From a checkpoint of a small model that answers yes/no questions on an image's attributes: 195000 training examples.
Rows from block 4 of the image encoder of a small model that answers yes/no questions on an image's attributes, named by matrix and row number. Rows with one number belong to one neuron. Each number is 200 + 20 x the weight over its row's rms, rounded and kept within 0 to 999. All counts start at 0.
After each neuron's rows are labels from the 100 images, of 14976, where the neuron reaches its largest size: "lies over" is the class under the peak; "top examples" is what is common among them. Only what is clearly more common there than usual is listed. The data: analogue clock faces. In brackets: how many of the 100.
# gate: MLP gate (encoder.blocks.4.mlp.gate.weight, 336x128), inputs 64-127
# fc1: MLP up (encoder.blocks.4.mlp.fc1.weight, 336x128), inputs 64-127
# fc2: MLP down (encoder.blocks.4.mlp.fc2.weight, 128x336, transposed), outputs 64-127

gate.52,228,228,166,181,167,186,211,195,199,204,202,170,226,161,180,214,208,195,197,177,182,215,219,222,206,229,176,234,179,210,192,201,214,198,223,188,216,219,218,215,178,214,233,201,188,215,197,173,206,212,241,199,171,167,200,194,220,188,175,233,210,185,226,230
fc1.52,193,182,211,212,237,192,205,202,174,222,222,197,226,223,155,185,164,167,210,219,200,225,212,180,203,231,205,229,198,224,179,218,203,193,184,221,206,178,221,229,198,190,208,200,191,180,200,192,225,194,190,252,216,180,169,189,179,180,200,175,178,222,192,204
fc2.52,205,202,184,194,211,189,196,187,188,184,203,182,187,205,211,193,229,179,224,209,205,244,189,211,181,198,218,216,213,187,184,209,199,189,155,198,217,209,238,207,221,185,181,201,220,193,226,241,215,180,216,235,179,195,252,193,174,187,219,187,212,240,193,200
lies over: backdrop (86)
top examples: numerals (51)

gate.235,183,182,192,218,208,201,197,205,170,193,201,173,158,175,208,240,242,197,206,181,198,197,209,189,168,214,190,225,249,220,198,203,211,225,186,199,203,194,180,248,196,202,270,217,198,208,176,215,208,202,208,183,178,225,194,219,214,213,180,223,173,208,182,167
fc1.235,187,149,216,202,206,203,163,197,189,195,204,181,158,216,186,169,241,170,167,196,190,191,202,197,177,213,180,216,225,202,226,184,209,205,231,208,211,214,189,224,215,210,222,204,220,206,181,232,195,183,200,176,191,226,206,202,159,195,171,163,178,205,197,201
fc2.235,183,196,220,207,182,198,206,234,216,193,204,236,189,199,187,201,201,219,199,228,211,224,187,206,189,165,155,178,159,217,186,227,176,207,203,192,197,211,212,178,210,208,233,211,239,180,204,175,160,187,223,207,217,187,212,180,165,198,221,203,194,206,211,215
lies over: face (94)
top examples: dark face (84); four ticks (50)

gate.50,206,180,189,207,199,177,207,192,194,255,187,183,191,217,184,214,246,230,178,215,188,185,177,193,188,215,181,190,205,188,209,214,190,202,168,200,169,208,208,214,201,210,169,175,197,208,213,172,223,227,223,184,223,158,211,212,184,225,210,205,240,214,187,187
fc1.50,213,211,207,229,226,222,221,176,203,208,232,192,194,204,207,191,180,209,206,228,203,237,214,236,214,232,187,184,201,169,218,217,178,222,202,197,167,206,216,201,209,170,186,184,220,203,227,217,204,196,212,208,220,218,234,210,192,198,212,165,222,177,207,202
fc2.50,171,208,211,193,185,185,206,232,169,217,172,202,215,237,171,207,230,235,180,188,199,166,186,179,187,204,180,202,212,196,192,225,176,177,215,239,209,178,203,207,216,181,193,233,212,219,208,190,207,200,217,205,200,201,196,179,211,198,198,176,174,217,207,209
lies over: face (99)
top examples: dots (83)

gate.5,192,197,215,168,212,185,205,167,173,193,189,241,218,175,171,193,214,208,177,197,223,198,170,236,183,218,201,181,193,217,222,202,210,159,203,184,222,152,168,224,174,193,207,186,194,245,178,228,189,191,243,227,234,157,211,199,163,212,159,195,202,198,213,182
fc1.5,205,225,197,223,178,196,179,206,191,199,180,231,180,160,215,167,178,182,189,209,226,210,186,217,224,217,181,200,222,198,173,171,218,155,219,194,205,187,187,237,196,214,193,208,162,206,197,221,221,237,207,223,196,197,212,176,219,180,179,217,191,197,217,159
fc2.5,200,155,147,198,193,193,213,221,177,220,173,194,199,204,198,211,190,199,179,188,212,194,174,190,203,218,198,202,191,182,209,241,165,207,205,231,196,192,207,249,237,225,196,212,172,212,232,194,198,207,211,166,192,204,194,220,216,192,218,176,221,216,214,177
lies over: backdrop (84)
top examples: ticks (53)

gate.157,219,212,205,246,208,198,213,128,209,209,197,199,192,220,226,189,174,225,172,194,209,182,172,232,188,206,202,183,216,208,203,164,220,176,170,219,187,210,188,184,211,203,232,195,200,203,217,200,187,237,185,226,205,222,198,179,208,194,196,193,187,194,203,193
fc1.157,168,192,204,206,210,223,216,181,209,200,197,201,196,197,231,193,167,186,190,187,179,195,175,211,183,187,185,212,195,201,204,202,181,227,169,192,178,200,227,183,217,214,226,193,158,213,217,174,202,175,240,222,225,210,188,208,260,188,163,197,187,224,180,182
fc2.157,206,147,224,180,234,203,221,176,173,197,170,198,135,190,213,202,204,187,229,202,199,205,183,210,223,179,174,192,196,238,198,205,228,193,202,217,207,230,181,177,229,214,191,173,185,256,188,206,201,238,230,205,217,197,219,202,190,202,222,221,189,220,192,161
lies over: face (100)
top examples: dots (58)

gate.296,212,241,185,192,223,230,213,200,221,189,187,211,195,192,163,165,195,202,213,197,202,162,246,208,206,194,203,219,161,183,186,192,205,223,198,163,210,188,196,191,179,207,180,193,215,245,232,200,171,216,170,150,197,197,193,205,217,216,192,197,171,223,182,213
fc1.296,173,216,202,180,180,220,198,214,174,205,199,208,162,215,192,193,202,214,199,204,215,210,200,213,208,197,247,196,201,193,191,227,178,199,207,185,200,181,156,202,199,193,194,182,195,200,209,195,180,173,182,190,197,127,227,199,211,205,202,198,142,227,191,183
fc2.296,201,201,198,210,189,208,240,182,170,219,226,206,207,211,194,186,210,177,200,211,211,225,214,198,204,203,199,197,150,194,197,215,187,229,230,197,206,240,209,203,202,214,213,233,183,184,226,177,214,189,184,202,176,181,230,218,217,168,209,195,181,178,237,189
lies over: backdrop (100)
top examples: dots (55)

gate.330,208,175,205,167,217,204,202,212,189,219,203,192,236,196,181,202,193,206,196,193,189,181,206,252,161,188,222,208,146,221,221,223,193,179,194,202,177,203,159,213,193,162,229,207,189,179,208,179,206,200,214,206,178,216,235,217,194,167,199,229,197,221,160,185
fc1.330,218,192,184,164,196,196,188,204,233,186,217,178,246,213,207,200,180,212,212,195,227,202,180,181,202,199,201,218,202,165,182,222,201,181,191,236,182,252,214,203,225,224,190,198,198,180,216,191,199,203,201,212,190,241,214,200,191,196,199,217,200,201,239,214
fc2.330,233,196,188,211,214,221,164,196,197,176,210,174,163,200,238,204,178,211,178,204,153,165,230,217,178,209,174,188,211,224,221,189,213,239,180,186,164,206,187,239,216,202,170,194,199,198,224,174,207,185,228,225,170,224,206,201,180,182,200,216,187,199,201,214
lies over: face (100)
top examples: four ticks (89); square case (69)

gate.225,214,229,185,202,209,245,218,215,220,191,194,236,242,196,168,194,186,214,230,201,188,184,164,187,202,163,181,198,216,201,191,170,199,196,219,175,181,212,206,200,207,144,188,202,202,179,174,203,200,189,170,214,210,190,196,229,195,209,230,226,189,180,198,192
fc1.225,213,189,213,218,219,195,209,173,203,215,180,220,190,197,208,194,228,236,176,222,202,187,193,226,191,206,245,197,241,195,222,211,188,188,193,202,180,177,193,196,239,229,211,157,231,183,224,176,179,219,204,186,177,217,204,185,190,208,201,188,175,193,220,199
fc2.225,186,207,216,190,197,210,205,182,177,225,229,192,226,212,193,171,196,196,226,212,205,258,187,202,187,178,213,207,211,197,229,208,200,212,196,196,195,224,176,207,238,182,206,175,181,179,169,196,164,194,208,182,174,217,195,208,227,188,184,206,202,188,244,183
lies over: face (99)
top examples: dark face (88)

gate.213,219,207,208,155,200,193,184,217,180,186,193,175,191,216,221,220,168,190,171,193,212,203,221,183,202,205,201,224,191,188,187,189,217,235,216,204,174,217,229,229,245,221,215,201,197,215,213,184,189,207,185,200,231,197,185,184,210,186,224,199,180,200,194,215
fc1.213,197,198,204,189,211,218,139,216,203,186,196,203,226,216,207,197,180,234,248,206,178,158,203,228,187,195,198,223,165,172,189,187,191,196,249,222,225,180,211,221,164,188,179,209,219,194,228,179,211,216,192,199,197,206,236,200,190,206,189,190,212,208,228,229
fc2.213,182,217,217,187,202,155,214,192,175,210,209,215,215,194,217,208,234,200,185,216,238,213,177,189,206,191,203,185,208,217,216,201,205,205,193,211,219,194,160,206,194,175,188,185,181,214,191,203,183,218,203,219,174,195,253,204,175,216,217,216,204,214,184,172
lies over: face (94)
top examples: dots (68); dark face (66)

gate.310,237,221,200,183,199,215,204,184,198,238,223,219,198,191,167,217,207,218,217,213,204,186,208,180,191,187,186,262,192,208,169,221,147,214,189,194,190,254,172,224,179,199,204,205,238,168,211,152,234,189,199,170,196,198,214,215,201,183,198,186,231,208,164,234
fc1.310,157,226,208,192,195,170,204,214,176,199,206,205,210,210,159,177,169,208,216,213,227,212,200,204,214,217,175,189,183,212,176,205,210,196,184,189,182,200,202,206,205,216,241,194,179,198,184,193,176,190,215,200,229,193,155,181,186,182,207,210,225,167,226,225
fc2.310,204,191,220,235,220,167,176,211,204,238,179,215,214,182,208,224,212,169,209,190,203,199,161,201,204,212,184,200,199,197,171,186,222,197,230,209,185,212,225,160,206,220,218,170,240,221,180,169,203,201,210,210,210,190,198,211,180,198,182,213,196,240,206,188
lies over: face (100)
top examples: hour 4 (30)

gate.6,194,218,225,192,212,209,188,186,218,203,190,203,216,199,188,202,205,177,187,256,188,228,207,224,221,158,205,189,207,179,211,206,179,210,226,222,243,181,183,219,184,200,213,177,216,217,181,177,209,180,203,196,187,189,189,198,163,214,237,179,212,177,204,230
fc1.6,215,207,188,160,204,190,231,180,208,154,197,199,203,194,219,203,180,200,169,232,190,210,199,189,196,218,206,216,173,184,195,195,214,205,179,201,194,202,191,216,250,203,192,233,178,228,209,233,210,211,178,211,236,201,193,189,214,221,172,210,211,200,209,213
fc2.6,211,192,202,222,171,171,263,188,245,190,247,214,223,206,203,209,211,189,202,228,160,203,196,184,183,169,209,242,204,218,193,211,213,194,212,199,174,196,206,210,208,203,205,196,202,172,182,197,187,223,205,228,222,203,204,198,178,202,200,188,199,207,166,149
lies over: face (97)
top examples: dark face (97); ticks (66)

gate.13,179,181,181,159,238,214,162,206,222,203,195,178,177,179,215,212,220,214,166,192,198,151,217,188,186,204,194,202,189,186,182,203,187,157,236,187,200,154,214,249,215,204,170,180,220,234,178,208,215,210,174,188,204,195,209,205,209,181,170,204,170,232,210,194
fc1.13,195,199,206,204,196,192,208,213,180,217,225,184,216,208,182,194,179,178,205,173,215,239,181,188,184,181,195,207,211,240,197,208,217,223,140,216,154,217,190,190,214,224,254,211,194,171,207,205,195,186,229,198,177,218,174,208,161,206,196,192,209,178,184,214
fc2.13,194,206,202,182,200,230,216,186,205,221,175,215,194,172,170,222,193,187,206,202,211,212,189,190,178,191,192,217,224,200,231,212,216,238,175,188,199,203,211,208,180,236,177,245,203,189,207,190,194,182,241,226,139,216,189,192,227,173,199,200,186,168,194,181
lies over: backdrop (99)
top examples: dots (52)

gate.177,166,217,180,192,218,196,220,232,184,192,213,167,200,173,175,200,199,198,152,180,177,205,227,213,195,175,202,216,223,185,199,206,196,223,184,235,203,198,219,213,181,173,229,197,185,178,171,182,223,196,216,224,199,215,186,184,211,208,174,185,202,212,178,174
fc1.177,179,194,233,202,208,212,196,203,172,205,163,202,208,183,232,197,184,183,183,199,197,190,207,204,222,217,223,178,209,192,198,152,194,215,200,203,214,149,233,216,201,193,151,220,161,180,186,205,190,184,220,189,201,195,207,236,218,218,220,217,230,179,175,220
fc2.177,215,230,221,181,197,172,166,211,207,216,189,187,207,185,223,181,218,199,193,223,188,159,171,201,173,207,192,206,171,199,225,210,190,195,210,226,195,199,233,186,200,195,228,204,232,181,170,209,187,230,213,185,206,166,216,230,237,201,213,173,190,224,198,178
lies over: backdrop (86)
top examples: square case (89)

gate.117,189,225,192,174,185,177,162,216,205,198,194,210,232,190,203,212,164,189,205,205,224,217,200,214,263,204,179,209,213,209,180,195,200,208,196,201,202,180,190,187,237,201,143,204,210,223,211,196,179,239,183,207,239,189,153,192,181,196,196,217,185,167,214,204
fc1.117,178,223,221,200,176,191,221,245,179,162,204,183,198,192,244,188,215,217,192,241,204,218,207,174,222,186,202,200,197,206,188,199,221,173,214,208,199,193,211,191,219,201,216,189,198,202,224,226,197,194,220,188,196,217,178,198,237,185,172,183,211,214,184,151
fc2.117,236,190,205,226,194,211,214,171,233,201,185,207,193,177,233,187,196,165,221,213,206,214,208,182,188,194,216,190,193,213,206,220,192,206,183,227,255,206,225,229,224,228,194,193,209,212,199,170,212,207,205,221,182,198,241,196,202,142,203,177,205,224,160,173
lies over: face (96)
top examples: dark face (65); numerals (59)

gate.12,181,181,198,196,216,183,220,212,207,203,216,208,220,210,183,220,186,231,158,201,223,214,170,153,217,192,208,226,178,168,210,231,165,198,200,224,189,209,190,203,179,193,184,238,180,206,168,213,190,187,207,197,200,157,174,195,192,192,190,171,166,224,221,194
fc1.12,188,180,233,189,203,219,203,201,126,195,205,193,198,212,235,196,181,195,190,178,204,203,211,174,189,216,241,226,189,198,194,204,178,198,166,212,177,168,206,216,192,207,217,189,193,190,187,208,185,163,195,195,200,187,193,207,229,205,162,187,183,218,208,190
fc2.12,178,220,230,226,209,170,203,225,203,168,242,173,221,225,218,232,171,220,193,195,198,202,192,157,219,212,227,190,203,179,199,245,206,204,230,214,180,207,195,223,160,169,218,240,243,190,187,186,186,196,224,201,205,164,182,240,188,178,195,206,192,216,214,189
lies over: face (96)
top examples: minute hand past 1 (44); minutes: 5 to 9 (44); minute hand past 2 (32); minutes: 10 to 14 (32)

gate.220,220,215,217,176,208,211,179,186,218,184,181,156,191,216,221,214,202,181,213,188,217,213,222,177,197,187,185,187,178,208,218,174,197,165,219,169,177,220,244,185,222,222,198,172,210,214,199,162,198,259,204,213,217,233,172,223,168,210,200,206,226,204,168,200
fc1.220,162,197,226,221,198,200,195,198,197,191,193,190,211,239,201,219,213,180,225,201,187,203,218,204,225,234,200,243,203,198,221,218,210,209,173,210,237,195,180,200,187,170,192,208,194,215,202,206,227,171,202,203,203,184,228,257,231,199,202,204,193,196,193,148
fc2.220,228,185,188,202,196,192,227,164,202,209,199,198,233,220,159,181,211,170,215,226,209,201,181,162,194,197,167,214,215,187,218,204,188,212,197,179,195,215,261,186,172,164,214,196,200,201,173,206,196,162,216,210,198,233,198,174,185,220,175,205,199,172,165,234
lies over: face (100)
top examples: numerals (74)

gate.20,206,211,165,180,185,203,190,199,203,193,199,204,209,186,202,198,231,212,190,212,236,189,202,159,209,204,231,190,157,204,199,249,215,213,175,182,196,190,232,211,197,161,213,189,209,194,211,218,233,224,183,227,219,210,196,205,166,194,199,230,191,209,198,205
fc1.20,229,215,191,205,186,203,189,195,227,209,154,230,205,253,206,209,185,183,231,222,223,169,171,217,191,175,244,184,234,192,216,184,210,188,200,242,192,198,188,204,216,208,198,183,231,192,213,177,168,206,215,195,221,203,216,208,198,220,188,190,217,192,219,183
fc2.20,173,194,223,174,178,184,190,180,167,163,217,176,247,205,182,216,216,196,204,202,207,195,187,176,224,219,190,228,179,185,196,226,202,219,169,190,192,195,208,210,205,202,161,218,204,231,175,186,158,209,210,191,206,200,198,192,221,220,193,195,200,176,181,208
lies over: case (35)
top examples: numerals (62)

gate.192,196,196,164,177,173,188,192,203,218,157,198,186,181,202,177,206,190,169,198,180,211,173,184,171,234,206,211,153,156,182,187,188,191,149,210,225,207,171,167,187,176,189,170,172,192,191,175,219,182,182,196,201,215,178,233,243,198,221,208,237,209,218,177,202
fc1.192,166,227,221,247,191,199,222,199,241,195,235,210,209,206,227,226,194,228,223,192,208,216,193,221,203,188,198,177,198,196,217,179,169,190,203,214,204,217,203,239,185,220,201,204,166,215,183,170,200,208,192,204,197,176,142,199,196,201,212,206,188,244,193,190
fc2.192,207,216,208,222,191,240,210,213,169,203,236,202,205,174,212,215,165,180,202,214,211,226,204,218,189,197,178,206,183,196,194,217,212,192,214,238,204,164,188,142,230,198,198,192,165,210,182,203,219,214,191,195,168,180,211,246,229,171,188,179,172,218,215,176
lies over: backdrop (86)
top examples: four ticks (51)

gate.35,191,171,183,201,206,209,178,189,248,203,189,219,190,204,212,183,194,236,200,212,198,167,173,239,185,190,195,195,210,189,236,218,232,201,185,185,187,185,214,176,204,210,197,211,193,203,217,197,167,196,222,212,194,214,177,196,208,207,199,219,227,197,184,189
fc1.35,163,179,192,219,231,187,195,213,198,235,185,201,220,219,212,200,198,202,204,211,199,179,147,163,175,210,201,209,218,199,223,189,181,196,204,196,242,217,207,178,203,220,206,181,167,207,215,188,213,152,216,207,203,211,157,184,218,176,203,165,211,232,209,165
fc2.35,212,227,150,205,188,231,185,224,205,179,195,207,237,204,167,215,172,223,204,190,179,241,203,219,199,213,191,207,234,210,214,207,197,182,183,246,162,216,179,212,187,208,206,222,237,222,200,125,202,213,217,218,203,188,239,208,197,189,175,196,191,212,200,212
lies over: face (100)
top examples: dots (89)

gate.251,218,175,187,183,185,175,221,204,211,202,204,196,231,205,203,183,206,210,208,193,206,212,182,197,212,165,218,208,208,192,206,189,221,220,183,214,201,226,212,234,201,255,192,195,214,201,188,206,219,172,204,177,190,196,196,203,224,220,215,203,158,177,190,179
fc1.251,215,192,196,186,229,188,169,220,221,191,219,193,185,160,208,216,187,224,187,195,232,202,214,166,225,181,175,191,214,218,219,204,237,203,181,211,201,206,194,160,193,202,205,188,167,192,218,210,233,190,201,194,161,213,192,196,183,176,192,242,193,192,175,244
fc2.251,201,190,212,210,211,212,176,180,248,191,205,173,189,196,207,212,177,234,148,217,184,256,203,229,189,194,189,176,208,195,175,179,220,185,184,229,232,188,235,220,181,199,175,222,205,192,201,195,211,201,236,226,196,200,194,196,214,208,192,166,212,183,205,199
lies over: case (33)
top examples: four ticks (97)

gate.167,214,194,195,243,185,201,214,197,213,201,186,190,183,188,184,189,219,204,175,201,208,198,183,177,175,187,216,197,158,159,175,222,176,200,169,198,187,194,179,203,211,227,163,190,214,206,217,200,215,208,192,183,201,202,200,221,202,226,213,214,193,194,178,230
fc1.167,185,216,166,194,204,217,182,246,173,195,200,200,201,194,200,197,234,208,216,223,224,200,224,191,175,213,189,168,219,177,185,193,213,185,221,181,215,221,178,200,210,183,241,200,171,198,216,215,213,189,166,183,180,201,187,222,212,205,217,197,195,205,187,183
fc2.167,241,202,147,194,206,197,174,212,209,188,204,230,195,183,180,176,213,216,218,213,198,182,189,204,177,168,204,191,166,205,225,177,181,212,228,200,202,220,169,197,206,172,130,237,207,208,197,205,203,183,187,188,222,189,208,176,224,258,202,189,191,230,209,208
lies over: case (25)
top examples: dots (70)

gate.254,172,177,209,220,219,204,189,208,204,218,203,169,193,178,221,209,230,216,182,211,190,191,171,188,218,172,193,204,236,228,223,174,140,165,155,195,206,175,205,213,218,203,211,193,188,198,210,208,220,181,206,189,216,210,201,204,212,202,212,219,224,184,237,236
fc1.254,211,187,187,229,200,197,224,210,240,181,230,191,209,214,234,190,184,208,221,169,163,203,161,212,195,206,188,223,211,204,194,218,218,203,196,184,191,221,205,177,211,199,215,201,231,185,203,212,196,166,174,202,157,213,210,192,194,233,193,215,170,218,184,199
fc2.254,210,206,193,199,222,186,173,210,215,214,221,189,231,195,195,229,199,206,202,187,221,180,210,202,201,178,176,196,215,218,200,200,211,214,205,194,227,155,227,204,194,192,195,225,175,204,163,197,159,229,204,174,193,236,171,230,238,214,239,210,218,193,185,233
lies over: face (87)
top examples: dark face (79); square case (68)